Rows from block 5 of a small class-conditioned image diffusion model, named by matrix and row number. Rows with one number within an expert belong to one neuron, the router's apart. Each number is 128 + 32 x the weight over its row's rms, rounded and kept within 0 to 255. All counts start at 0. After the name is the row's rms in percent of the matrix's.
After each expert's rows are labels from the 100 images, of 14976 (inputs lightly noised), where the router gives the expert most weight on average: "lies over" is the class under the peak; "patch colour" is the nearest of a few named colours to the mean colour under the peak. Only what is clearly more common there than usual is listed. The data: rendered rooms with furniture. In brackets: how many of the 100, against the usual share in percent.
# router: slot weights (model.blocks.5.mlp.router.weight, 32x128, trained with AdamW), inputs 43-85
# up: expert up (model.blocks.5.mlp.up, 32x64x128), inputs 43-85
# down: expert down (model.blocks.5.mlp.down, 32x128x64, transposed), outputs 43-85

# expert 28
router.28 088 [155  89 166 121  92 134 153  51  78 141  84 123 139 196 120 120 161 147 152 114 168 184 140  96 159 177  90 191 146 123 169 159 124 194 154 144 116 145  71 116 114 132 131]
up.0 106 [112  96  96 124 138 161 130 107 100 160 153 120 107  39 127  86 150 147 181 126 134 130 154 129  97  82 154 105 141 135 112  85  71 129 163 109 121 190  85 151  98 109 152]
down.0 101 [112 140 136 140 110 152 140 152 119 185  75 125 165 163 150 111 117 148  90 134 140 161 162 113 150 159 136 168 114 129 146  89  67 147 121  75  77  79  56 119 123 152 136]
up.1 101 [ 84 156 117 117 140 108  88 113 121 101 175 137  81 159 101 149 128 173 122 113 165 155  59 145 132 146 165 109 105 109 154 109  32 125 163 125 142 134  64 116 100 129 188]
down.1 100 [ 97 154 135 138 146 143  44  64 158  92 114 147 150 143  97 128 121 140 146 177  91  91  74 112 134 118  81 158 149 126 133 120  61  91 168 139  56 125  81 146 132 145 168]
up.2 102 [ 91 142 145 147 133 115 156  94 110 152  83  90 156 149  95 158 138 123  68 148 133 112 136 100 179  53 158 185 117 173 158 158 127 149 122 143 122 112 134 108 151 109 105]
down.2 098 [109 116 144 144 147 106 119 135 142 129 179 105 158  97  83 146  93 118 168 102 121 108 142 125 130 139 172  61 163 128 140 164 117 164 100 169 110 131 180 178 137 120 145]
up.3 088 [149 101 142 111 139 158  78  84 143  87 115 124 140  71 116  71 208 136  56 144 167 140 159 159 138 119 148 151 107 135 173 105 142  92 165  84 109 111 118 182  90 103 164]
down.3 086 [133 148 182 114 134 121  98  68 129  96 180 148 156 176 151 110 151 108 198 102 153 144 124 138 108 116 151 114 141  86  98 157 121 137 161 135 133 153 102 134  96  65 151]
up.4 101 [188 130 144  88 145 132 117  94 105 125 112  74 125  36  85 148 113 150 127 130 104  96 152  92 139  91 155 161 145 132 163 111 172 129 143 110 104 130 129 145 139 124 130]
down.4 105 [165 151 140 126 104 152 129  90 175 129 183  93 166 128 125 153  81 146 179 102 145 148  87 195 142 205 172 101 129 110  87 134 152 119 128  84 145 144 160 151 142 175  62]
up.5 105 [ 80 128 153 158 124 187  97 130 106 102 154 122 127 174  95 207 166 120 123 102 146 113 152 164 143 148 150  88 104 126 141 115 151 151 102 161 121 102 130 149  95  84 127]
down.5 102 [162 164 144 112 146 154 145 173 156 141 108 168 164 103  91 200 157 116 137 213 116 118 151 117 132 135 159 137 134 145 134 137 129  99 148 113 129 171 112 125 127  69 127]
up.6 094 [120 135  86 164 116 130 134 139 110  53 164 141 176 121 129 104 123 126 114 184 161 154 149 119  96 110  92 101 197 129  63 133 133 138 165 132 149 181  96 105 176 159  73]
down.6 087 [131 153 123  92 128 136 108 134 192  63 107 174  71 140 151 152 145 100 188 133 125 130 204 186 140 120  95 135 140 142 133 145 177 142 142 109 155  58 140 127 134 182 134]
up.7 109 [ 95  95 113 134  97 160 108 127 122  98 150  70 158 163 141 154  96 164 169 138 117  95 108 138  80 147 153  73 159  95 104  64 134 205 143 172 131  72 152 149 106 141 114]
down.7 100 [104 101 145  98 170 135 120 161 127  66 120  72  92  91 124  96  90  80  98 118 116 164  79 170 184 140 101 157 142 143 112 141 170 184 130 180 117 196 150 123 154 132 125]
lies over: wall (85 vs 39.7)
patch colour: white (65 vs 1.3)

# expert 1
router.1 092 [132 166 117 104 154 139 144  92 149 172 146 145  97 167 117 210 126 124 177 129 108 149  89 141 142 134 128 207 172 144 134 153 130 176 203 116  88 150  63 165 104 129 163]
up.0 097 [117 135 108  94 183 137 173 133 140 143 110 138 109  79 129 139  86 104 148 137 136 119  87  91 124 132  96 117 177  99 157 125  68  93 106 105 126 135  70 138  97 114 140]
down.0 097 [163 166 170 158 147 151 134 136 126 150 139 179 129 167 124 116  91 160 121 129 141  84 117 132 168 142  79  99 168 121  92 177 106  90 135  70 110 105  77 130  73 126 104]
up.1 107 [160  94  76 147 107  70 132 107 138 173 111 143 128 112 136 143  84 102 110 132 151 106 158 140 111 132 128 162 117 133 103 183 132  86 147 135 119  94 103 115 104 133 122]
down.1 108 [114  71 138  97 103  74 131 102 129 190 162 116 152 154 159 185 119 107 132 133 119 101 186 129  90 116 167 106  99 100 103 127 109  97 109 113 118 108 126 153 130 192 101]
up.2 101 [100  91 128 135  67  97 120 122  99 102  81  91 109 128 135 112  86 128 120 145 144 148 123 114 127 109 148 116 130 132 155 143 126 177 136 106 144 129 158 129 100  95 150]
down.2 095 [118 140 108  96 167 166 116 155 145  94 138  82 200 114 148 165 126  92 155 116 112  85 139  97 148 116 118 151 110 153 143  29 128 162 173 144 155 116 121 157 155 119 173]
up.3 103 [136 145 138 158 154 202 152  93 111 170 160  71  72  78 135 185  88 176 124 180 127 136  61 122 149 120 137 129 155 152 145 108 156 148 114 144  97  69 141 108  86  91 118]
down.3 095 [112 187 153 143 121 143 146 141 125 137  92 147 120 126 118 113 148 133 142  87 113 114 137 135 107 123 142 122 165 158 137  64 151 174 138 142 113 138 157 106 125 186 109]
up.4 107 [144 138 118 130 136  88 151 109 119 128 119 121 136 144  80 119 131 117 212 127 145 168 112 134 102 157  99 107 157 135 223 107 144 178 101 146 140 172 163  88 162 119  49]
down.4 101 [113 151 150 149 150 148 196 110 126 162 151 131 132 137 148  69 136 160  86 148 132  99 173 121 148 130 106 134  45 144 139 139  74 157 172 140 110 143 133 113 125 127  42]
up.5 093 [ 91  87 144 155 181 113 121 143 159 155  27 144 134  74 124 185 196 105  95 123 154 148 138 126 175 162 150 108 165 128 115 150 110 118 115 121 153  82 150 150 122 110 102]
down.5 092 [108 149 168 132 138 131 108 127  83 165 182 129 138 217 138 161 149 130 141 135 131 113 156 184  65 120 204 143  72 156 135 138 152 134 136 143 158 218 182 112 107  84  82]
up.6 117 [120  85 150 162  51 145 142 134 103 138 123  78  73 149  99 145 168 105 116  94 124 162 129 150 140 111 157 133 149 140 178 162 161 104 135 113 132 106 150 155 121 105 107]
down.6 106 [166 111 150 156 125 129 128 181 149 109 134 109 142 138 187  40 115 177 184 117 160 133 119  93 127 215 128 199 175 127  95 153 108  63 173 126 100 139 162 107 168 112 159]
up.7 097 [161 182 132 107 161  88 169 130 169 110 143 100 125 130 120  75 111 156 166 106 132 104 147 110  77 189  74 112 118 129 114 164  67 146 143  97 126 206 120 118 139 111 126]
down.7 110 [ 92 189 118  98 117 146 122 123  95 129 131  90 124 131  83 142 136  90  46 161 159 121 135 145  93 187 136 127  96 157 161 149 117 128  91 127 140 101 101 164 188  65 115]
lies over: wall (90 vs 39.7)
patch colour: brown (80 vs 30.9)

# expert 7
router.7 094 [108  87 107 109 127 112 139 110  38 140 176  95 121 107  78 147 149 139 134  91 109 143 113 165 131 139 162 168 111 136 159 138 169 119 155 193 102 125 120 117 134  82 154]
up.0 082 [163  95  80 167 127 137 134 107  60  92  70 116 139 123 113 107 130 132 131 173 105 185  97 153 189  88  72 158 128 158 105 132 105 105 134 100 108 186 129  94 102 141 102]
down.0 116 [118 157 153  55 125  47  88 136 154 159 139 139 154 136 157 122 127 155 150 106 165  85  98 102 103 134 127 132  97  60 151 114  98 188  54 155 122 131 148 141 149 146  77]
up.1 098 [ 79 124 150 154 131 104 165 167 135 117 181 120 108 154 120 160 123 105 172 105 113  82 171 156  56 105 112 130 131 125  56  98 123 189 146 128 136 121 128 117  91  73 169]
down.1 112 [122 160 102 146 150 133 160 178 115  90  82 150 146 127 156 125 104 153 148 154 154 174 148 132 190 123  85 121 193 166 184 145 159 172 119 150  94 150 105 129  90  84 128]
up.2 089 [ 39 143 125 165  88 150  97 138 101 144  87 151 139 118 132 100 121  90 149 189  96 115 206  79  84 136 112 145 166 105  62  66 151 124 119 120 130 137 150 135  88  98 137]
down.2 104 [ 36 143 182 140  91 143  76 134 163 140 143  84  59  72  78 135 127 136 115  72 101 157 152 167 113  71 184  53  58 138 162 112 139 126 105 162 148 144 221 141  97  98 145]
up.3 094 [128 130 117 171 136 164 130  65 154  72 155 139 119 110 112  71 143 125 108 144 154 130 128 124 137 133 167  66 115 129 228 129 105  66 151 102 150 136 141 105 133 127 113]
down.3 089 [ 83 112 114 132 119 134 128 132  99 115 150  89 125 109 179  73 137  92 113 132 128  69 115 129 122 112 184 180  84 171  48 150 144 125 171 128 166 152 133 135 146 104 119]
up.4 083 [109 100  78 122 138 126  74 118 110  87  99 112 174 141 132 153 154 112 128 164 163 122 131 126  92 107 131 116 128 130 119 163 119 146 140 132 112 173 147  89 146 161 119]
down.4 089 [149 118 162 102 132 104 113 124 152  17 155 115 111 181 144 111 104  90 169  88  95 104 139  93 156 127  70 157 127  99 132 183 144 145 108  84 156 131 156 125 118 139 103]
up.5 103 [119 194 105  58  90 152 131 153 125 112 117 123 125  91 121 129 119 202 108 128  94 142 116 111 151  71 179 200 153 178 102 103 110 135 149 142 102 165 101 133 139 136  85]
down.5 099 [128 117 139 186 201 118 150 136 156  83  79 158 177 122  89 171 141 147 151 157 166 132 107 120  86 126 126  84 132 138 112 107 133 107  77 142 143 145 103 162 124 199  93]
up.6 112 [154 113  79  88 142  60 130 119 128 156  77 138 178  94 110  74 165  81 103 115 103 154 162 135  76 116 142 107 159 131  74 168 140  95 129 152 113 104  80 192  75  99 125]
down.6 098 [145 145  79 163 143  99  79  84 112  64 173 182 112 112 167  39 171 170 128 152  83 119 125 142 175 174 155 122 118 157 156  98 114 128 178 137 102 116 196 114 102 112  76]
up.7 089 [129 113 153  98 170 109 122 139 158 165 108 152 144 144 106 140 173 137  91 104 113  94  99 119 132 122 135 215 192 153  88 157 108 179 152 105 123 119 136 115 124  77 172]
down.7 083 [115  85 121 158 102 132  78 112 153 121  87 126 155 101 151 109 127 112 163 111 137 163  88 183  95 130 110  70 125 145 120 115 160 176  94  66 150 107 121 131 196 159 214]
lies over: wall (68 vs 39.7)
patch colour: grey (56 vs 26.6)

# expert 26
router.26 106 [166  96 190 137 172 123 114 162 141 104  97 182  93 119 121 182 115  88 117 117  92 158 163  76 209  84 109 133  93 174 163 113 140 147 134 145 174  84 146 100 107 129 117]
up.0 105 [126  81 125 141  75  26 123 147 118 102 156  95 135 186 112 129 148 116  66 104 134 142  89 172  90 201  83 143 116  74 102 174 126 151 150 131 120 144 135 106 143  98 147]
down.0 108 [128 188 120 135 130  99 144 122 135 153 126  49 150 102 138 175 110  90 139 128 142 109 100 111  95 123 114 140 118 168 148 182  86 142 164 121 141  88 115 183 168  86 132]
up.1 102 [ 88 109 108 128  35 118 168  80  85 170 141  82 114 162 114 130 116 145 191 141  94 138 198 129 174 117 129 173 176 148  80 128 181 150  86 139 140  59  93 165 132 111 128]
down.1 098 [154 132 123 207  78 143 133 163 147 125 103  84  79 176 116  79 163  93  98 109 146 117 126  98 191 183 121 172 128 164 150 177 161  93 145 151 129 123  48 152 156 110 155]
up.2 090 [111 120 146 133 143 166 116 124 162 197 103 200 148 132 151 130 210 113 216 157 133 119 137 156 123 102 153 168 156 133 124 171 116 197 143  96  99 109  91 136 199 136 133]
down.2 094 [141 102 162 130 122  94 148 161 159 142 133 165  59 105 111 116 118 133 114  90 133 106 101 126 130 140 163  68  74 166  90 134 130  84 139 172  92 167  93 192 101 117 137]
up.3 108 [209 125 105 128 118 150 160 162 130 138 141 138 101  52 103  70 133 117 181 129 109 142 160 117 106 141 149 133 110 151 159 115 141 116 131 137 108 228  88 168 121 170  75]
down.3 095 [204  90 126 123 123 121 156 146  95 114 151 170 131 143 142 119 148 131  98 167 174 143 179  82 209 123 213 116 126 128 105  85 180  98 157  78 102  47 138  76 101 174  85]
up.4 074 [157 106  98 125  55 126 162 136 104 155 145 175 109 176 174 145 162 105 172 122  93  99 214 165 134 152 130 154 109 123 134 138  91 161 146 106 124  80  97 140 122 165 142]
down.4 098 [155  87  85  90 161 113 129 165 143 135 131  77  71 140 153 116 133  96 120 146  89 119 191 128 120  32 110 167 116 111 145 125 140 157  58  79 115 195  73 136  76 117 149]
up.5 104 [ 71 136 146 103 133 162 107  54  62  86  95  76  64 115 120 118 145 147 103  92 145 137 159 135 180 147 135 105 153 132 112 107 114 114 132 102 162 147 131 128 148 134 130]
down.5 095 [108 115 133 168 157 142 144 143 101 123 127 123 169 129 142 110 153 145 109 199  74 173 114 147 146 169 128 157 114 123 113 106 126  42 148  98  96 131 177  77 195 156 136]
up.6 089 [ 94 126  59 145 124 151 154 115 154  95 135 159 169 119 168 101  81 106 109 123 170 126 123 153 155 109 103 146 153 104 104 169 136  93 181 143 100  83  94 133 150 148 168]
down.6 097 [130 193  86  98 110 125  80 135 126 207  84 148  92 136 125 179 148 161 163 152 162 177  88 154 148 159 149 143 115 180 141 110 141 153 235 121 123 162 117 137 151 144 162]
up.7 162 [189 136  94  72  90 155 109  77 138 139 121  81  86 138 133 157 143 131 145 136 139 157 161 147  99 187 149  98 157  84 114 130 129 112 136 109  91 199 112 203  83 147 124]
down.7 145 [ 81 114 134 102 122 150 131 114 111 133 136 119 208 144 151 185 158 114 137 164 136 103 157 143  50 147 145 102 124  89 114 109 114 132 134 134 153 179 130 160 188 112 132]
lies over: barrel (47 vs 0.9)
patch colour: blue (67 vs 3.5)

# expert 0
router.0 091 [148 184 157 109 115  99 149 103  77  94 124  64  98  80  88 168 154 138  91 111 156 117 149 139 169  81 104  97  97 131  80  84 104 105 129 147 161 174  98 107 108 116 118]
up.0 097 [166  93 150  89 148  96 121 165 101 159 131 104 121 111 135 150  64  85  95 160 151 196 160  83 162 188 147 135 128 127 126 144 130  93  91 131  89  94 188 174 107  96 145]
down.0 100 [174 102 127 152 141  95 131 160  61 167 153 139 156 145 147 164 139 146 129 159  92 112 174 157 104 121 114  47 166 123 154 125 123  78  69 118 103 151 194  69 142 160 133]
up.1 097 [164 121 109 191 154 137  97  85 147 118 134 137 115 140 118 182 192 184 109 102  81 106  95 127 171 150 154 176 108 168 148 153 146 131 154  94 126 140 177  77  99 149 176]
down.1 095 [153 168 125 124 140 112 147 121 145 107 106 137 123 116  70 147 126 136  75 108  82 106 115  98 154 155 207 127 159  92  81 109 141 133 100  60 151 136  99 152 111 156  83]
up.2 090 [158 152 113  83 158 130 108 108 122 148  66  99 133 142 133 144 110 125  45 163 117 133 179  77 149 188  75  80 131 116 185 115 124 107 120  96  96 119 170 129 155 107 141]
down.2 094 [156 129 145 111  92 196 171 101  78 156 100  92 149 120 177 150 130 123 176 125 116 113 144 189 160 104 152 158 137 136 127 118 144  80 117 116  74 149 141 104 202 133 102]
up.3 095 [ 95  78 123  97 169 171 117  97  75 165 135 174 163 124 128 135  97 137 154 113 128 155 140 138 133 100 111  66 109 111  98 103 133 116 103 115 112 159 118  79 190 175 188]
down.3 088 [ 37 109 140 158  87 106  85 117 110  75  97  88 137 135 152 119 101 123  84 117 161 134 162 148 106 143 140 171 148 165 185  97 107 151 143 120 116 113  89 160 158 147 200]
up.4 095 [ 79 123 118  81  60 139 128 112  59 160 150 155 143 112 117 161 118 102 139 123  67 150 125 105  78 113 149  89 165 117 110 128 138 113 138 152 122 100 167  95 121 133 190]
down.4 094 [ 87 134 164  79 189 156 143 115 147 127 159 137 136 165 135 166 100 114 104  72 100 160  64 127 192 163 127 116 161 159 107 107 204 108  85 183 115 114 120 167  92 142 188]
up.5 096 [171 165  94  59 139  87 124  93  83 152 142 154 167 109 125 150 131  93 131 142 122 135 203 101 135 174 132 152  76 127 161 192 119 103 107 143 100 150  97  79  94 105 176]
down.5 097 [195 166 120 194 137 106 112 113  59 178 178 144 122 194 125 151 135 162 147 153 124  91 122 156 103 136  71 107 155 116 162 172 144  79 105 109  91 114  94 129  88 146 120]
up.6 091 [ 51 165  66 143  81 107 108 124  52 131 159 114 181 159 140  64 139 193 148 173 136 156 130 136 119 108 116 101 102 116 104 151 154 152 172 117 147 136 135 100 161 115 122]
down.6 094 [ 45  99 159 161 131 172 106  86 161 136  82  85 130 136 164 124 150 127  84  87 175  86  96 124  83 160 123 138 160 136 109 111 135  97 169 144 181 157 176 140 144 151 129]
up.7 094 [ 79 116 146 196 178 124  93 158  59 109  94 160 123 124  92  90  93 126 107 132 121  92 156  82 138 166 148 126 130 154  66 143 128  79 126 134 147 137 117 167 231 170 117]
down.7 101 [125 114 163  82  89 135  80 116 130  76 150 157 114  86  86  88 166 139 158 104 180 165 154 155 127  88  64 145 139  81 160 116 145  88 104 104  81 167 111  95 140  88 115]
lies over: floor (88 vs 37.5)
patch colour: grey (58 vs 26.6)

# expert 12
router.12 097 [115 142 159 111  99 123 118 116 105 100 169 147 174 141 192 121  99 167  98 169 138 192 117 121 135  87 105 110 131 147 132  90 113 100 146 149 112 178 144 124 175 130 115]
up.0 080 [119 126 135  80 100 179  72 134 163 147 169  98 109 115 149 149 117  87 165 113 141 147 132  66 131 161 132 111 187 124 128 156  91 100 112 117 145 124 151 160 168  95 151]
down.0 102 [ 79 166 118 144 107 113 142 107  68 123 120 115 171  84 165 151 117 103 132 148 116 147 188 137 150 110 110 140  72 185 142 147 147 102 124 105 133 102 133  19 174  74 129]
up.1 095 [128  93 161 183 146  99  75 121 116 152 142 133 109 114 140 144 162 149 146  60 111 141 230  86 147 135 130 154 135 138 157 129 152 110 155 122 145 135 114  84  48  77 135]
down.1 107 [166  95 128  84 148 141 137 137  71 131 105 122 147  83 113  98 144 133 165 155  67 143 184 178 173 113  87 138 126 117 124  94 149  69 154 158 173 155 125 166 141 140 122]
up.2 091 [104 159 110 151 184 133 169 135 128 132 170 162 129 137 110 161 175 104 117 131 102 107 142 149 175 125 130 117 141 137 104 129 114 150  81 166 146 168 107 159 137 107 155]
down.2 097 [146 110 101 101 159 165 221 129 124 149  92 100 159 132 169 141 122  62 135  97 141  98 118 146 115 117 143 118 105 136 104  85 156 119 134 139 118 157  89 139 112 149 137]
up.3 108 [116  79  87  74 154 150 136 127  66 141 102 164 143  79 140 121 117 122  62 105 177 116 173 124 137 181 151 114  89 131 119 113 130 116 149 150 104 125 112 105 135 141 175]
down.3 095 [ 91 156 121 199 155 136 120 137 112 109 182 166 151 167 143  46 137 100 148 129 114 108 125 151 156  88  84 124  96 146 176  85 134 130 160 130 148  69 186 172 134 142 182]
up.4 092 [165 110 151 119 175 145 173 173 161 186 154 154 156 106 142 140 154 148 142 173 176  97 135 132 121  68 125 194 117 138 207 171 119 157 168 101 109 169 130 149 107 171 155]
down.4 092 [159 122 136 145 102  88 104 138 136 105 132 148 129 178 178 136 141 149 120 104 132 180 127 141 172 167 117  83 144  83 131 122 163 139 126 100 125  53  86  85 132 110 119]
up.5 097 [ 94 118 158 137  89 114 143 145  93  76 102 115 121  79 128 123  94  89 239 129 125  87 150 115  36 193 103 103  95 104 130 180  89  49 119 117 144 160 143 103 181 146 178]
down.5 091 [ 62 119 152 151 148 107 141  63 156 106 159 161 142 175 152 143  87  77 132 140 131 140 146 170 167 124  55 142 127 116 178 184 123  86 123 118 122 135 118 161 197 117 189]
up.6 097 [123  67  57 159 149 137 126 157 152 117  99 119  81 122 132 223 159 166 116 138  82 126 133 160 167 159 161 158 124 115 155 128  74 117 112 132  78 121 113 124 159 186  84]
down.6 097 [116 107 118 150  97 131 105 119  67 167 105 113 139 139 191 125 135 152 152 133  89 155 143 140 132 155 131 122 128 127 131 102 145 199 174  76 122  97 203 119 186 118 134]
up.7 103 [ 83 143 108 142  86 137 104 128 113 122 104 123 164 183  96 137 187  88 150 119 124 136  84 147 111 142 100 166  85 121 105 135 136 165 122 129 144  98 114  92 164 114 156]
down.7 106 [ 77  61 134 145 145 137 139  93 168  98 114 125  58 155 184 171 157  88 125 153 157 165 183 118 159 144 120 118 133 101 100 144 130 190 141 124 124 145  80 214 164 105 106]
lies over: floor (100 vs 37.5)
patch colour: cyan (33 vs 1.5)

# expert 13
router.13 093 [137 202 112 120 147 158 126 142 160 102  79 120 142 102 104 122 116 124  85  87 140 154 181 148 174 157 186 100 110 135 148 161 159  79 163 184  89  62 120 121 159 102  86]
up.0 106 [112  57  85  82  99 114 126 114 152 179 146  96 149 123 165  74 129 153 112  77 133 131 136 177  83 133 137 104 168  77 177 141  76  60 127 183 153 120 168 116 135 128 112]
down.0 107 [107 139 175  68 183 204 108 137 176 113 125  86 160 150  49 101 150 123  89 174 134 150 139 127 116 155 116 104 122 155 115 113 146 188 156 110 135 126 162 154 158 106 154]
up.1 088 [ 63  82 151  97 143  81 159  94  88  87 128 103 137  99 149 195 148 131  90  86 119 151 169 160 145 151  98  93 152 141  78 142 159 146 110 108 126 105  92 148 129 143 133]
down.1 091 [ 92 135 120 121 151 106 122  85 103  25 139 116 125 121 146 140  91 159 147 125 136  99 181 120 132 132 153 200 195 158 152  34 130  62 173  97 143 110 110 145 142 151 164]
up.2 097 [124 126 168 186 139 144 140 146 126 103 167 143 121 116 135 130 147 136  53 154 135 139  85 173 122 105 127 164 145 126 120 102 107  86 149  92 134 145 125 108  75  86 112]
down.2 093 [138  83 132  78 152 157 104  74 130 107  64  89 101 137 117 118 162 157 212 164 150 142 150 121 139 151  97  92 104 165 133 118  86  91 115 128  99 146  83 114 139 149 147]
up.3 089 [101 119  99 117 178 141 155 140  66  39 108 142 129  88 117 134 102 159 171 144 148 157 149 192 138  60 108 168 105 124 108 110 117 128 109 151 142 115  92 142 132 115 163]
down.3 093 [103  78 153  93 117 160 115 164  97 102 187 130 119 125 115 180 128 114  85 112 132 165 169 111 168  87 145 144 111 119 170 137  71 130 126 144 140 128  87  85 155 142 109]
up.4 086 [ 76 124 147  66  95 108 154 131 135  99  93  98 147 181 114  80 187 139 199 148 123 106 126 161 126  71 154  92 124 163 106 112 126  85 105 120 134 123 136 169 102 115 160]
down.4 087 [ 92 101 119 188 110  58 161  95 157  50 147 144  37 116 143  97 111 107  92 155 128 110 109 128 188  71 184 162  82 122 116 135 129  54 119 139  91 106 137 141 148 107 147]
up.5 082 [153 146 189 127 104 151  90 112 153 179 127  89 156  96 172 146  91 133 146 191 133 126 120 166 117 131 157 131 101 174 135 181 136 111 155 107 121  89 187 132 182 153 210]
down.5 110 [ 97  50 122 120 173 146 164 145 169 126 140 106 105 125  62 164 151 114 103  95 136 112 118 140  89  72 145  99  95 166 121  94 221 134  92 154  94 116  97  78 184 103 163]
up.6 097 [112  90  94 122 137 150 115 140 144  76 158 147 134  74  94 127 117 121 130 128 101 147  57 134 100  85  85 106 141 150 140 104 102 159 131 112 144  91 130 105 198  88 144]
down.6 102 [126  57 124 166 102 119 145 152 133 153 102 132 122 172 194 111 163 109 141 169 155 157 110 105 105 108 160 136 104 160 100 109  58 139 116 114 112 123 131 114 207 132 141]
up.7 091 [113 125 133 107 109 103 113 185 151 155 112  92 131 131 136  91  53 180 129 131 106 155  84  96 108 119 125  99 123  95  74  81 102 124 107 159 122 115  87  94 141 116 101]
down.7 102 [ 91 101 131 164 140 145 154 122  93 153  97  73 181 152 149 140 104 121 110 127 174 151  68 100  86  83 169  97 140 129 156 101 206 100 123 101 127 123 102 112  79 106 154]
lies over: floor (77 vs 37.5)
patch colour: black (96 vs 19.6)

# expert 16
router.16 100 [ 98 131 117 103 154  64 116 176 101 148 178  88 133 202 120 156 152 115 156  88 126  95  92 133 180 146 136 194  88 121 125 117 166  65 117 121 131 110 150 140  97 109  88]
up.0 093 [ 84  65 175 182  83 130 104 185  90  82 125 161 121 174 133 108  62 163 148 145 159 131 143 182 116 124  83 169 137 102 103 103 114 138 157 145 146 147 177  86 125 159 142]
down.0 110 [ 85 152 159  77 174  79  41 183 148  96 116 101 104  62 135 171 124 119 129  99 123 106 142 144 127 197 144 150 118 123 135 134 112 174 166 145 122 111 174 148 189 140 150]
up.1 086 [105  94 143 154 121 109 127 116  92  77  97 150 131 157  86 137 140 127 115 145  85 123 154 129 137 124 170 151 129 184  86 182  81 107 120 105 101 117 121 150 162  96  36]
down.1 090 [172 157 176 116 134  91 161 153  75  87 153 151 129 105 124 119 117 121 148 108 130 192 174 130  80 135 151 100 119 113 183 124 106  72 112 129 158 112  48 124 119  59  99]
up.2 091 [ 90 136 152 190 113 114 148 146  90 128 125 125 145 119 141 123 138  74  75 130 111 201  61 106 146  43 175 142 157 137 131  73 169  95 130 145 132 114 145  99 139 162 158]
down.2 109 [116 141 124 112 187 204 143 142 120 137 115 100 119 123 214 138 118 100 150 176 120 113  14 172 139 106 115 144 144  94 108 120 145 193  79  71 126 115 124  99 130  80 109]
up.3 097 [129 139 182  52 110 160 132 131  83 105 117 158 128 101  72 132 147 127 123  87 111 130 140 113 127 108 126 113 173  91  83 115 113 197 149 136 165 171 102 123 144 208 107]
down.3 099 [121 105 129 197 174 152 176 161  84 145 127 141 179 117  87 135 132 159 124 135 134 162 120 113 120 157 151 172 118 191 121 140 126 123 134 163 168 131 108 121 144 134 110]
up.4 114 [ 97  99 124 131  64 176 104  74 119 148 146 127 132 125  93 146 126 103 127 108  95  66 130 128 193 157 161 114 128 138 105  26 117 176 112 173 120 171 155 122 147 147 178]
down.4 119 [100 143 115 160 179 174  79 180 122 131 135  72 135 106  28 156 162 163  76 166  77 111  99 101  87  63 173 119 169  97 136  51 146 193 119 181 152 106 122 107 147 115 158]
up.5 112 [166 101  58 101 166 156 119 148 130 122  76 143 122 182  91 147 124 168  92 168 109 117 153 145 153 132 122 122 110 114 149 167 118 143 147 126 104 137 137 174 176 124  55]
down.5 098 [158 172 126 123 154 110 135 124 157 124 213 171 130 111 150 138 179 129 127 112 106 165 118 231 157 151  76  85 130 117 192 148 102  67 155 162 135  90 171 110 201 193 101]
up.6 097 [154 148 101 120 162 100 106 110  87  75 138 130 149 166 144  91 150 108  17 114 131 114  69 111 131 149  51  79 123 126  87 166 174 184 157 118 166 134 130 110 172 119  58]
down.6 096 [146 162 131 112 149  69  91 136 101 129 147 102 124  55 161 146 141  84 157 157 106  66 102 161 133 101 162 117 149 167 117 145 150 170 127 112 175 139 181 152 150 100  97]
up.7 093 [124  76 142 121 160  70 118 111 118 177 105 171 146 115  81 121 129 110  36 137 157  91 149  82 152 123 141 172 151 109 100  92 121 158 148 124 139 124 134 106 126  92 100]
down.7 087 [127 142 150 112 132 117 170 119 148 175 161 117 120  92 125 151  92 120 116 123 131 109 133 179 109 105 117 125 104  94 141 137 113 162 136  87  78 175 152  82 200  52 150]
lies over: wall (93 vs 39.7)
patch colour: grey (58 vs 26.6)